config = dict(
    model='segmentation model',
    dataset='flat shapes of many kinds, plain or patterned, on busy backdrops',
    train_examples=195000,
    image_size=48,
    crop_scale_min=1,
    horizontal_flip=False,
    translate=0.12,
    color_jitter=0.1,
    num_classes=21,
    arch='unet',
    norm='batchnorm',
    activation='silu',
    pixel_unshuffle=2,
    widths=[64, 128, 128],
    blocks_per_level=1,
    block='sep',
    attention=False,
    upsampling='pixel_shuffle',
    init='kaiming_normal',
    residual_init='none',
    optimizer='nadamw',
    lr=0.0049,
    beta1=0.9,
    beta2=0.98,
    eps=1e-10,
    grad_clip=5.0,
    sam_rho=0.05,
    steps=7500,
    batch_size=128,
    epochs=4.9,
    lr_schedule='cosine',
    final_lr_fraction=0.1,
    warmup_steps=220,
    weight_decay=0.07,
)
Rows from block 3, named by matrix and row number. Rows with one number belong to one channel. Each number is 128 + 32 x the weight over the matrix's rms, rounded and kept within 0 to 255. All counts start at 0.
# convs1: first pointwise conv (model.mid.1.convs.1.weight, 128x128x1x1), inputs 0-127
# convs3: second pointwise conv (model.mid.1.convs.3.weight, 128x128x1x1, transposed), outputs 0-127
convs1.81 [124 179  66 103 140  89 151 109 128 115 143 121 134  59 146 119 100 198 150 107 153 107  94 189 143 140  95 145 164  84 129 105 151 136 137 112 188 118 135 104 137 143  81 135 130 132 153 149 133 156 121 117 119  95 163 128  68 118 146 141  97 134 112  99  76 149 153 115 103 112 107 136 158 148 175 151 117  84 174 115 131 191  85  96 151  69  76  76 101 147 126 147  67 151 127  92 153 150 147 154  95 111 107 114 183 101 118 129 113 104 180 156 142 115 134 197 159 136 131 137 159 114  85 143 148 203 110  85]
convs3.81 [120  72 138  87 130 156 151 131 168 141 146 146 149 172 160 143 122 108 131 199  93 142 166  85  74 118 101 124  88 116 140 166 120 144  96 129 102 137 136 140 103 145 147  79  89 160 102 104 179 106 110 105 129 133 150 145 121 170 135 176 127 110 125  65 166 128 174 175 126  58 131 163 152 154 150 115 114 131  94 130 127 104 195 141 115 165 156 155 146 141 127  98 124 183 122 131 100 147  87 166 121 135 130 157  97 153 110  92 131 108 130  84 150 129 142 179 162 140 136 111  93 155 152  85 114 121 146 131]
convs1.84 [ 71 140 132 154 141 109  81  32 200  72  97  77 119 161 145 151 151 117 205 147 189 119 132 104 133 151 132 127 126 116 150 161  90 113  89 168 135 137 125  85 136 127 126  84 136  70 123 169  90 121 136 193 121 180 123 110 138  83  93 113 186 115 105 125 124  91 112  61 147 107  53  90  76 173 143 119 144 115 123 132 137 105 183 137 168 166  62 147 119 175  75 184 131 123  93 120 138  80  82 135 123 109  87 113 135 176 105 163 163 124 178 124 106 132 140 117  96 154 160 113 199 136 156 120  76 113 159  55]
convs3.84 [ 32  76 116 122  50 112 185 168 139  33  80 134 156  34 118 145 116 109 184  58  79  72 149 134 124 123 147 114 147 127  43  99 127  94  73  60  90  66 111 131 123 140 101  50 147  92 118 133 122  84 164 108 131 150 130 143 143 131 102  40  86 161  93 120 132  62 116  72 154 115 129 158 142 154 137 139 142 143  75 106 134 114 106 133 103  83  93 163 151 155 171 122 123  96  37 110 135 153  65  97 148 121  99 146  91 106 134 120 116  28 107 133 153 108 139  97  94 111  60 100 137 114 137  71  96  15  75 127]
convs1.85 [120 159 111 109  84 130 123 111  92  32 146 100 137  98 169 152 166 165 139 120 106 123 114 132 149 145 160 154 121 147 117  85 124 120 157 133 137 127 108 100 179 147 104 142 175 140 129 103 136  88 135  84 140 108 118 126 137 100 216 158 158 181 121 140  81 140 135 124  92 133 124 145 182 130 128 187 119 112 123 135 186 168 124  69 145 130 101 131 127 146 148 123 127  94  77  84 101 216 141 123 107 122 104  80 140 121  61 126  97  72 136 125 163  67 161  65 174 131 200 114 116 113 120 150 128 181  69 121]
convs3.85 [147 115  99 165 153 140 124  76  92 129 138 142  74 155  74  86 129  82  86 114 119 103 130  89 151 138 131 100 114 134 123 111 101 188 154  91 108 103 153  84 154 113 121 169 135 170 121 101 121 110 118 124 136  85  73  86 108 103 132 114  99 132 153 127 113 140 114 153 135 124 157 143 131 108 101 119  94  90 126  96 103 151  90  79 170 140 102  93 124 100 124 132 121  76 110 146 119  94 167  94 100 152 120 117 159  81 162 137 138 163  78 164 102 146 119 115 118  68 101  78  92 109 154 125 145 146 100 134]
convs1.87 [159 154 139 156 175 111 126  99 170 153 151 119 147 126 123  69 144 134 108  90 142  90 133 128 115 136 123 113 181 100  80 121 109  93 169 140 151 107 165 132 152 108 143 109  99 112 179  70 120  98  89  96 194 159 128 125 146 100 174  90  98 136 129 158 144 130 151 145 102 136 121 141 127 110 107 107  85  85 140  92 118 101 133  96 139 130 105 137 134 147  92 164 152 150  62 175 124  66 119 116  66 174 161 134 163 124 108 160 205 132 155  81  97 118 180 130 127 172  80 110 187 121  37 118  84  92 180 126]
convs3.87 [ 98 121 147  84 127 109 144 173 163 119 127 129 141 145 163  52 148 115 140 181  90 115 161 138  75 109  91 130 162  59 163 149 139  90 114 168 109 153 102 155 148 154 162 113  31 175  56 137 132 167 115 113  85 175 146 139 141 136 100 205 167 108 127 140 157 180 108 138 110  91 150 134 124 174 157 147 146 193  97 183 153 143 138 135  42 149 153 109 149 103 137 126 110 135 166 111 124 170 124 191 105 119 117 145  54 182 115  95 188 124 136 113 189 156 133 115 116 138 183 147 178 172  65 107 115 157 216 132]
convs1.88 [108  81 134 106 170 170 195 128 140 140 197 213 124 148 160 113 137 141 120 131 136 129 143 165 149 130 159 138 133 156 155 142  98 127 135  31 130 220 126 148 156 174  77 115 152  94 134  93 164 111  49 147 164 128 104 115  99 112  80  98 142 133 142 189 151 122  86  86 104  89 123 161 192  93 132  95 109 102  77 150 209  83 190 123 125 134 125 155 109 109 153 184 129 118 148  95 114 136 148  77  81 137 132  71 126  84 148 143 107 100  46 142 170  73 133 106 109 149 172 121  95 112 113 104 158 154 135  50]
convs3.88 [128 138 146 131 165 130  97 124  83 138  77 133 144 122  95 106 180 124 144 108 128 153 184 151 122 135 198 149 165 149 133 128 132 138 139 129 116  49 109 199 167 154 169 106 125 154 165 122 116 135 164 161 124 128 167  72 120 178  91 117 133 132 124 134 114 138  92 146 165 139 143 153 125 140 108  87 143 142 122 143 116 172 148  76 121 112 152 149 107 123 132 141 129  67 128 176 193 159 119 153 142 143  87 133 159 133  91 211  95 133  78 158  73 114 154 124 124  88 122  95 106 142 119  90 123 151  80  99]
convs1.91 [142  99 139 135 120 142 143 111 116  98 120  85 166 134 207 120  86 150 131 114 115 145 203  30  93 142 150 135  63 146 147 180 100 106 119 164  85 174 126 144 168  94 157 125 107 117 123 171 140 121 134 166 125 114  87  80 150 154 108 182 164 152 127  57 104 122 173 130 116 133 127 109 111 103 143 160 153 202 126  76 155 142 107 146 103 146 154 113 121 120 105 214 118 118 142 146 156 111 121  99 103  98  67 108 115 149 135 144 124  92  55 167 128  82  71  16 139 110 138 170 103 108  97 147 140  97 144 107]
convs3.91 [126 107  85 119 131 107 117 130 123 163 159 144 108 167 119 133 141 115 128 149  41 145 206 107 118  96  96  83 147 151 116 150 169 167 114 153  78 137 196 117 138  96 167 112  37 176 132  98 163 148 103  45  84 118 142 143 169 162 154 166 134 101  97  75 195  91 133 186 134 127 166 210 167 154 212 135 110 141 102 142  90 140 170 103 107 142 198 125 182 121 103  61 179 120 153 139 161 156  96 155  99 140 120 179 114 119 140 151 135 138  80  81 155  86 126 163 114 164 136  61 111 126 114 119 146 141 124 129]
convs1.92 [171  92 118 144  85 137 113 128 119 191 154 178 143  97 174 105 113 140 116 118  99 135 137 134 110 153 143 112 111 128 191 125 163  69 132 151  80 131 126 100 134 101 142 184 152 186 140 105  90 154 169 139 166  46 118 139 117 173 173 167 118 120  62  88 117  98 116 191 176 161 121 171 141 153 186  85  83 130 173 145 144 128  57 151 136  75 102 103 132 114 129 131 148 192 155 181 157 131 172 137 120 136 112 101 170 107 155 106  60 134 116 124 170 148 116 137 143 164  99 160 132  81  85 112 163 158 115 134]
convs3.92 [114 112 213 151 155  96 123 136 145 101  94 176 180 181 157 118 173 188  95 111 119  73 134 123 129 148 184 186 166 160 157 146  68  99 152 121  83  71 127 120 174 195 155 121 115 203 137 110 165 138 159 143 141 112 129 130  83 173 124 182  77 142 200  73  83 154 159 150 116 135 107 126 129 142 103  90 121 155 158 147 143  97 144 125 101 146 121  99 110 120 142 193 127  73  94 162 111 151 102 200 152  91  99 116 125 159 101 130 169 106 120 144 132 204 160 217 113  89  68 119  95 185 167  88  70 128 126 143]
convs1.98 [ 86  80 106 170 149 144 110 149 149 111  76  98  99 115 125 152 156 145  98 150 153 135 108 146 165 115 167  85 126 162 147 174 136 155 114 117  68 153 164 121 162 101 106  91 138 110  51 118  85  78  95 103  68  43 183 195 103 128 129 201 104 124  97 111 172 122 109  99 188 187 177 174 140 157  95 139  39 123 109 135 157 151 128 144 126 101 224  95 156  54 153 162 137 159 192 136 135 111 157 181 117 141 172 126 117 130 160  62 114 121 165 145  94 168 128 172 169 112 153 152 127 123 115 116 168  99 137 183]
convs3.98 [169 171 182 165 168 138  98 161  98 165 192 152 177 161 130  35 163 172 104 158 141 140 124 121 119 113 152 175 133 158 143 126 172  80 158 185 127 124 110 201 203 163 192 164  40 171 149 108 147 147 164 141 155 126 166 106 127 152 131 179 166 115 127 148 163 122 151 183 174 162 121 132 105  85 124  84 168 190 167 164 148 146 171 168 116 177 168 149 122  98  53 163 125 145 184 160 165 115 121 193 140 139 115  84 127 123 106 143 114 180 168 161 147 124 110 144 178 134 179 147 115 115 104 164 167 175 171 156]
convs1.99 [ 86 164 175 146 221 143 129 139 147  74 107 129 175 157 138 164 108 107 132 144 209 160 148 134 130 140  88  70  90 172 150 152 140 119 130 159 180 168 136  99  81 133 148  83 173 161 117 145 148 114 121 175 138  42 156  83  98 159 112 139 152 121 127 176  88 118  79 146 136 146  81 142 169 130  99  86 124  59 136 135 113 101 157 117 153 125 188 148 110 117 147 162 145  50  64 167 116  90 119 111 134 130 144 150 109 159 118 173 115 143 102  58 150 155 147 166 148  82 154 112 120 130 148 105 129 155 144 118]
convs3.99 [171 148 182  92 146 109 132 172 133 192 128 139 164 180 181 134 159 175 134 164 112 171 132 136  89 138 121 162 130 141 163 171 152  97 164 181  99 150  98 179 115 115 164 121  79 140 177 122 147 170 128 122 125 163 203 152 159 194 133 191 164  91 136  94 149 168 165 153 106 119  84 119 122 127 152 124 187 191 166 168 139  79 205 165  60 177 195 156 153 121  79 119 149 200 167 177 161 136  75 188 135  61 152 132 102 159  89 132 101 113 169  95 120 106 120 183 170 210 173 151 170 147 104 139 107 157 172 109]
convs1.101 [199  81  79 136 109 114 116 123 132 182 151 158 160  87 150 103 114 137  85 106  93 114 106 146 103 183 141 124 118 148 152 120 158 102 100 129 111 121  86 101 136 125 162 157 134 148  95 127  78 136 146 175 143 132 148 100 117 169 195 143 107 113  83 120 121  67 104 185 217 154 111 159 131 166 162 141 119 120 136 130 142 115  86 173 177 110  77  89 112 115 120 133 146 157 147 171 140 109  94 139 116  64 102 104 138 162 145 151  93 162 151  58 152 173 123 129 151 143 112 113 140  93 157  94 140 186 122 116]
convs3.101 [106 102  66 104 110 135 171 121 140 115 155 109  82 116 139 111 110  71 149 136  94 115 139 138 111 134  82  79 130 127 115  90 179 166 100 129 124 170 151 105 123  93 118 110  85 108 118 151 115 133  79 106 102 121  99 112 162 105 127 100 135 125  88 127 162 125  98 120 128 128 179 151 151 150 156 151  89 104 106 135 117 151 114  84 142 132 128 113 138 121 124 102 141 119 149  92 143 137 158 102 102 169 139 156 111 118 160 102 123 129 109  97 145  64 115  84  89 152 145 114 150 124 106 130 170 117 131 143]
convs1.103 [156 144 117 156 167 133 121 134 161 153 150  80 129 150 109  31 144 131 138  90 145 146 171 165 124 109  94 138 122 107 132 112  98  97 165 165 143 106 164  95 150  88 122 105  92 110 152  72 108  82 100 120 172 121 122  80 128 149 182  78  89 114 150 102 117  90 167 147 101 127 125 105 102  82 122 131  82 117  78 132  72  88 123 108 127 124 142 128 135 144 109 157 122 112  70 145 139 101 125 101  80 174 153 106 177 109 103 104 154 148 171  94 138  97 121 144 142 147  98 140 193 115  13 116  85  68 157 128]
convs3.103 [143 128 123 165 149 153 117  90 121 167 146 153 121 128  90 204 109 132 113  91 154 126  99  86 147 100 160 144  72 191  93 141 104 172 142  71 122 115 164  85  95  94  86 129 198 106 156  69 158  66 142 116 174 105 118 114  95 140 176  73  66 105 153  79  90  46 197 150 125 150  90 132 163  72 104 112 106  63 148  56  73  71 154 156 175 107 115 166 116 118 130 110 128 142  87 160 116  95  90  73 132 124 140 119 182  64 134 130  70 117 107 131  97 101 112 168 151 113  57 108  47  81 210 130 114  95  44 147]
convs1.105 [127  79 116 113 133 132 139  78 112 107 148 156 121 116 157 147 136 140 134 122  76 118 115 107 150 173 142 160  99 186 133 105 110 147 167  95  60 199 116 137 180 168 121 154 173  97 172 114 137  70 119  63 177 120 120 118 149  96 186 154 164 183 133 134 162 144  90 105 124 139 114 135 185 138 116 158 112 135 146 122 234 152 129  98 121 143  94 164 113 105 135 177 108 128  92 122 108 170 139 127 119 109  79 107  79 131 111 159 130  71 101  83 180  59 137  53 151 135 147 170  90 185 104 138 164 175 144  77]
convs3.105 [150 133  91 158 162 126 130  82  96 150 142 140  82 146  84  95 152  92 116 111  97 130 162 107 140 128 144 104 137 155 140 106 135 165 151 115 107 115 179 121 162 120 140 138 111 176 156  95 145 126 158 115 130  75  98  75 149 128 141 126 104  90 129 113 164 112 141 175 172 115 162 163 130 113 115 108 109 117 132 100  90 161 132  75 144 141 135 154 145  83  95 125 122 103 137 178 140 130 120 120 123 173 105 132 166 107 138 147 119 170  91 142  87 104 122 127 140 105 114  75  91 132 146 128 150 141  92 131]